{"model": "spectrogram diffusion model", "dataset": "simulated modem signals in the audio band", "train_examples": 78125, "n_mels": 64, "hop_length": 160, "input": "log_mel", "spec_augment": false, "win_length": 512, "conditioning": "none", "arch": "unet", "objective": "v", "cond_dim": 192, "norm": "groupnorm", "activation": "silu", "weight_standardization": true, "padding_mode": "reflect", "pixel_unshuffle": 2, "widths": [64, 64, 128], "blocks_per_level": 1, "scale_shift_norm": false, "dropout": 0.1, "attention": false, "upsampling": "pixel_shuffle", "init": "xavier_uniform", "residual_init": "none", "optimizer": "muon", "muon_scale": "original", "lr": 0.04, "momentum": 0.95, "nesterov": false, "orthogonalizer": "newton_schulz_5", "adamw_lr_other_params": 0.0024, "grad_clip": 5.0, "steps": 19600, "batch_size": 256, "epochs": 64.2, "lr_schedule": "cosine_restarts", "final_lr_fraction": 0.01, "warmup_steps": 580, "weight_decay": 0.006, "adamw_weight_decay_other_params": 0.05}
Rows from block 3 of a small spectrogram diffusion model, named by matrix and row number. Rows with one number belong to one channel. Each number is 500 + 40 x the weight over its row's rms, rounded and kept within 0 to 999. All counts start at 0. Numbers have three digits each.
Before each channel's rows are labels from the 100 clips, of 14848 (inputs lightly noised), where the channel reaches its highest value: "peak in band" is the frequency band that holds the peak. Only what is clearly more common there than usual is listed. The data: simulated modem signals in the audio band. In brackets: how many of the 100, against the usual share in percent.
# convs0: first 3x3 conv (model.mid.1.convs.0.weight, 128x128x3x3, standardized in use, each kernel summed), inputs 0-127
# convs1: second 3x3 conv (model.mid.1.convs.1.weight, 128x128x3x3, standardized in use, transposed, each kernel summed), outputs 0-127

peak in band: 4000 to 8000 Hz (100 vs 25)
convs0.4:434537505442554577537524467540467515541501585501548458551516514491471477546562494541478483489479501452604520464483502519480470552499511484481508440449493458533465443451476476524459477431550464466443478493482458444442412479532467500530495560513533530592449454473498495545514522515490502422533514485561501510540485451491557554512579492505509516559456497487481501562589510442468560485441
convs1.4:440510429519462426500452552460534495523400462530514447449517510536534495423447520473493546545445511516432554598485493550514592458486458479538487542495490541513513500492565470491527467522452446550511552443462470546512515481505525442511448534501420487419534525451491516563492518538526538459469526518476465477448527488485454451517532534500495557453557557500499451454455461420488479508493

peak in band: 2000 to 4000 Hz (55 vs 25)
convs0.71:566489512481448503500467465446452475497510496484573583480497570509460523487504481545552522461474473526495549515488488495529421503489479611540478481467369492496526533465475460512559480528464496544457529519615449469498571443548518554460459498527485505527419586487489467444528516598486496562537533493473498528503456472569476485453444479497483470484500496485537486559495505488484555466468
convs1.71:498516449493509503549423544449463424579413486466430512493495447483498460532469528473504438532476564522530491439535540502553484445455522453531503515470505481467502507544571486494483435467469435486573455472491510551516474476457558475495459526484516515505571574502495514550439574466501569490537498475541507586513521537466519603529536611522539476502488502512472438469502470463499464526518

peak in band: 4000 to 8000 Hz (84 vs 25)
convs0.45:468467543506443514485549427480531503554528426559519462529464481488497555493539550534443521472496540589450567538466557501500477533511484509510498531457434476507482508498489473520457541531528445474476516478506483465477484495496469479469464642502490523460476519458535391443486464508426482479539529568503535523541530506432438480546475520493557542523576539524541522505415468520448579471469
convs1.45:483475458495494501492531528577432506510472538521522507525497496556531487464506465431480497419496483488505453422478451537469534459432520486556445462530535466492482504571602528444524484506482536511567457529546584633530536485511563453512540459478481472531482538512488592556584533451464453525487476492496481384486416465491524522523537534518485533476465520509480509505482502534514472500526

peak in band: 500 to 1000 Hz (39 vs 12.5)
convs0.47:518490484504548523514509482526516490485554518450552514485513559595474475513527426549522496483496541488536503470483526540420382452474503424453501569459502464485486449392528512536498450446509478574502459518469489514476527563614506491440505448533509453520578517450507509537506533503474459441481485480471498528498476430589518487452475468452535536527542512519499484555536477454508536554561
convs1.47:549494500508576469514583552506492507471553529501538523525546537509555510515506461491502440505537540459595508403535486454413567518449458547527548575558527478509479508543508462520423419528527521562441536494518457562543519457515534460506531537471549447490436489469521493539569540496436536549565464481460471448492516476433538511468549551471467512495526527495481540530480505542434490494500

peak in band: 1000 to 2000 Hz (52 vs 12.5)
convs0.61:527514481447520525585537457517528456483528496540537455552472519479475450571488519513473523513511490480508497469485507471514484504455518505500494498479464535525502498496537433493534492491574500504206524563565517526554513502536463495488526488500502473511461514465486393470506541505527504509524480520538469470470476507519485534491449484510497537468527547496525486487497503495460528542527
convs1.61:576553472590433442483458527527530468577550475451497440502499501578472494468457455503444493506529509591487498473521483514509512515560529510514491563546526509513513558450492543527456546491451498465516536471465449487415463505545516530496505487563505524497498569476556499501479620512518486467409537449468524568547510555513488454571494490464529483467485394522523482497477481518536459445529

peak in band: 2000 to 4000 Hz (51 vs 25)
convs0.38:408511511502526540459448443537531563478476491481418552539495524445470525491529432549537440499478558490526564565474526495385471505451525489510458479434492437522467521426464488551497452497463434513501598504507550565527460494624570503565497559488482460545571426499475536489479489520485513491534517491485482511500489450509522543513430519505515500548499487500512505521525486499460510539454
convs1.38:516470581475488515539489501480472537540502521518504517479514467553523512430475488447520463468485510482489529472445504489430481504544500502544564479468521462466575609529445478583498496500574494482506489486561550464505570441499561529394480484457532494480524453536437531470507553466465580453549511541459485523489512510492478563491488512417494356463548502473477553499491503553442517532513

peak in band: 4000 to 8000 Hz (100 vs 25)
convs0.43:504520551479544538525616463553500441527521497567479456540519534506466515521541545460449424440425502521492501469506548402512495519503513501574529526515485481547529466513457525513412457473455462509502391509486469476531523539503544515483521514498514437536453424566508528495466512457520537498562495393506551473500417528454559523519456504500555478481482539516474529460506511557432522461520
convs1.43:496439528510458447493444450449454543502457463501565517497494507493465494491478508520478546478502496485495492490510463543419528473439519535519453489539532592475484525466557472433537509557535510515499477513524580530519549508499480481547508446434480482426553553519411513547570542453543531606486460522513489525502509521435501513465524455543406540438499477467564571468445459575509442515529

peak in band: 0 to 250 Hz (91 vs 12.5)
convs0.25:463538481432546474510469437488490436445521481472523488564514502491530535518559467434416548516446490490527454490493485408526554567508496484497527490537466473494493428553518541505509531533520476520583516524565540562565495481477507531555588527494492451569515440491466440557569423532520524549537468454484515454514546506440505493461426485460525520487514522487441466461572510488408499489499
convs1.25:517524497559481551513462514502542546471527483517502562523514527493414474501452459506536486551494399514439524504515480567415507401531515512417420456454510579559517492524531484514536546501481486420450463519517532458504463554494443515523514515514430440454531595508475453474526557539533479466509452481475428497452494546544542477504521460503489450467454460490451536573461482505514458523463

peak in band: 4000 to 8000 Hz (60 vs 25)
convs0.26:530469512547524472451492490520516565494525411533520563504508392483476562519532500473500534551507505486503512498490488518390530597463570524586446487576464421475491463480411545531503515491522423456460505487422481483491490426427513522512494546528489493490512477455529467504522371531481520562502484529509488520507503491531530532560583441456486502496545498485526466500509506520491524544515
convs1.26:468529512534594511556521522436492505483631540493513462522498487509402456455486591490554510513502491536421533494502518433523511482435463449470530500497524538481527536436558538504495521463475524478503476431559541561490547536545499432499526531374458452498503483496490512505475456429509490483555588493497501472547427470515533508486499442603503528530502504503467535528526525501500503485500

peak in band: 0 to 250 Hz (78 vs 12.5)
convs0.24:476505518491512530474531457496497524473406427560469531498506474527543555498493508550445515475504519490489519501492459587453437434494522486435555568436473510484471528519532495470480553454498469435645477514525521459450481460559456445493522551523501548502470568460479387528479509484538559503520457593496480484521536468484468465453513577478526520490541506493507495564576447514505491521503
convs1.24:499488487475503481538573525548580521448463507477495547435503489531497455522491498548506483483472423467508560579487517495478465531516439494463450543522574533542483424489522505506474555566515470491427513457491430499571445535498476496497539559493439465534490514410537508575533640515530533480537494399481489458429492564438542468515504460525505467492496508481525547541483522480524518469507

peak in band: 250 to 500 Hz (48 vs 12.5)
convs0.118:558462528555515449466446457539505507459586451462432529477495535474456488482473444482478528564488500595436527430506494515475546461461575563620481497590555495492495525493418458527530506491539478535515503494469497460545495520507506518514494482531459491439553484460497484501500460499476492533526474558447446505524469449525536555487570443450509471605493471546517519494444493441527558472517
convs1.118:508422476487508560522519585571462440492478531520484472562521527501440527467521579471490476458540486477480431622412455516542463458449465451450510448475425508471513487497490568465467555534452535518536460472541497589583482511526534486529504483502490470507406509506537500568523585542496473489461501469497538465504443474495481490449493529522515548460505476445527494540492488554466514548476

peak in band: 1000 to 2000 Hz (53 vs 12.5)
convs0.65:467474488564528490556482511536460535572516468563515554488522458485504487465482479505532491485484501536494489504505499520446439527555479472474749578507603465494528522480507542478496476500472532487486500491509447456500490515635498480441539460486495470486494399492474491508487417442467492471516494507509494531499484504506476488444520542547469473492465486514500505501499501496496505525491
convs1.65:455464510483489515492454497473437461515432510433466465449467470464448502521558428573584469504504530472502527491481532538477472390447512440461378548449463492417490522551461534520491520473515446483517485504514424467475519407507517545505511527485522496554537491489484583475427490542502567507542529457518508494513584458513530495535490572445501495550515436532484468484492486519513526536539

peak in band: 4000 to 8000 Hz (85 vs 25)
convs0.96:542555494544461514461568528487488446532562519489473422514491495579506444501501521481540517542509491518500531528505520437435440441549472503458394467472469577450523517519441443452459526624484536456417462521554530497481484435503544540524502412496529514531542524481510447465469495474514468470502512467498475488462545575547499464482527426507531497516545543543547544494458558522533483532478
convs1.96:468500541516495464506532430448479533460514447514545501550516510576474541644517503500510461445550503491459512456530499490457456551480535524523541550581520505536528467511541513536516516385507448567518503535487499489507522520503511496430533539465515475514506388476475546467465433511501520549459460534571537536558476479575514464571421472478503469530483521476447437484553530440505493506501

peak in band: 4000 to 8000 Hz (55 vs 25)
convs0.18:557473515529492511470555507466502419523468483518479451559485492555511460593462518541463595565500451532502513485549511545468526476540480474531493518496481547433558524523515526475500543595543548443429446462514513489445479447482497450486480453453540571428491469551521424442467436490528504540460513523566487508468546435526528507481475466518495485423542576559535524504458521493438469508478
convs1.18:477468574478523454490483407542516575491474488504530510529518547556482525520502465464591499549460549517471498555461547524498471485518497509522418486511508493504445500514571456458483477525525524472464490492470525474429485534461449490513354525520438530412595490494439516476515541505532485493496606514464504470503469510522491529513545430556468575464488445483513476480461457525586514523518

peak in band: 4000 to 8000 Hz (77 vs 25)
convs0.1:465512503494504511517437534483494464507441488479512480510454525450472481519522459508481508516492540533453495500454442537406542495485541490540536534541487433510482567549472494540553515409534518470588525471513432480564424512492489548510466606556536519555511453440478525439585519486483525521449502539419512524471548549462507579488492469519489502524448478503472449563542467431420537557517
convs1.1:490537517478453563447523471553487399498479465499521505536465521535515489469501562451510475417483478510473476487587451464507505541581523442551552473557500495563548558508473562481516527449523448479544471552553591555547507498524568453489575463529465504529476472526559538424570521472492484514479463515493510470542417466511522475541474595492506475517488541515479473572467528550482504466528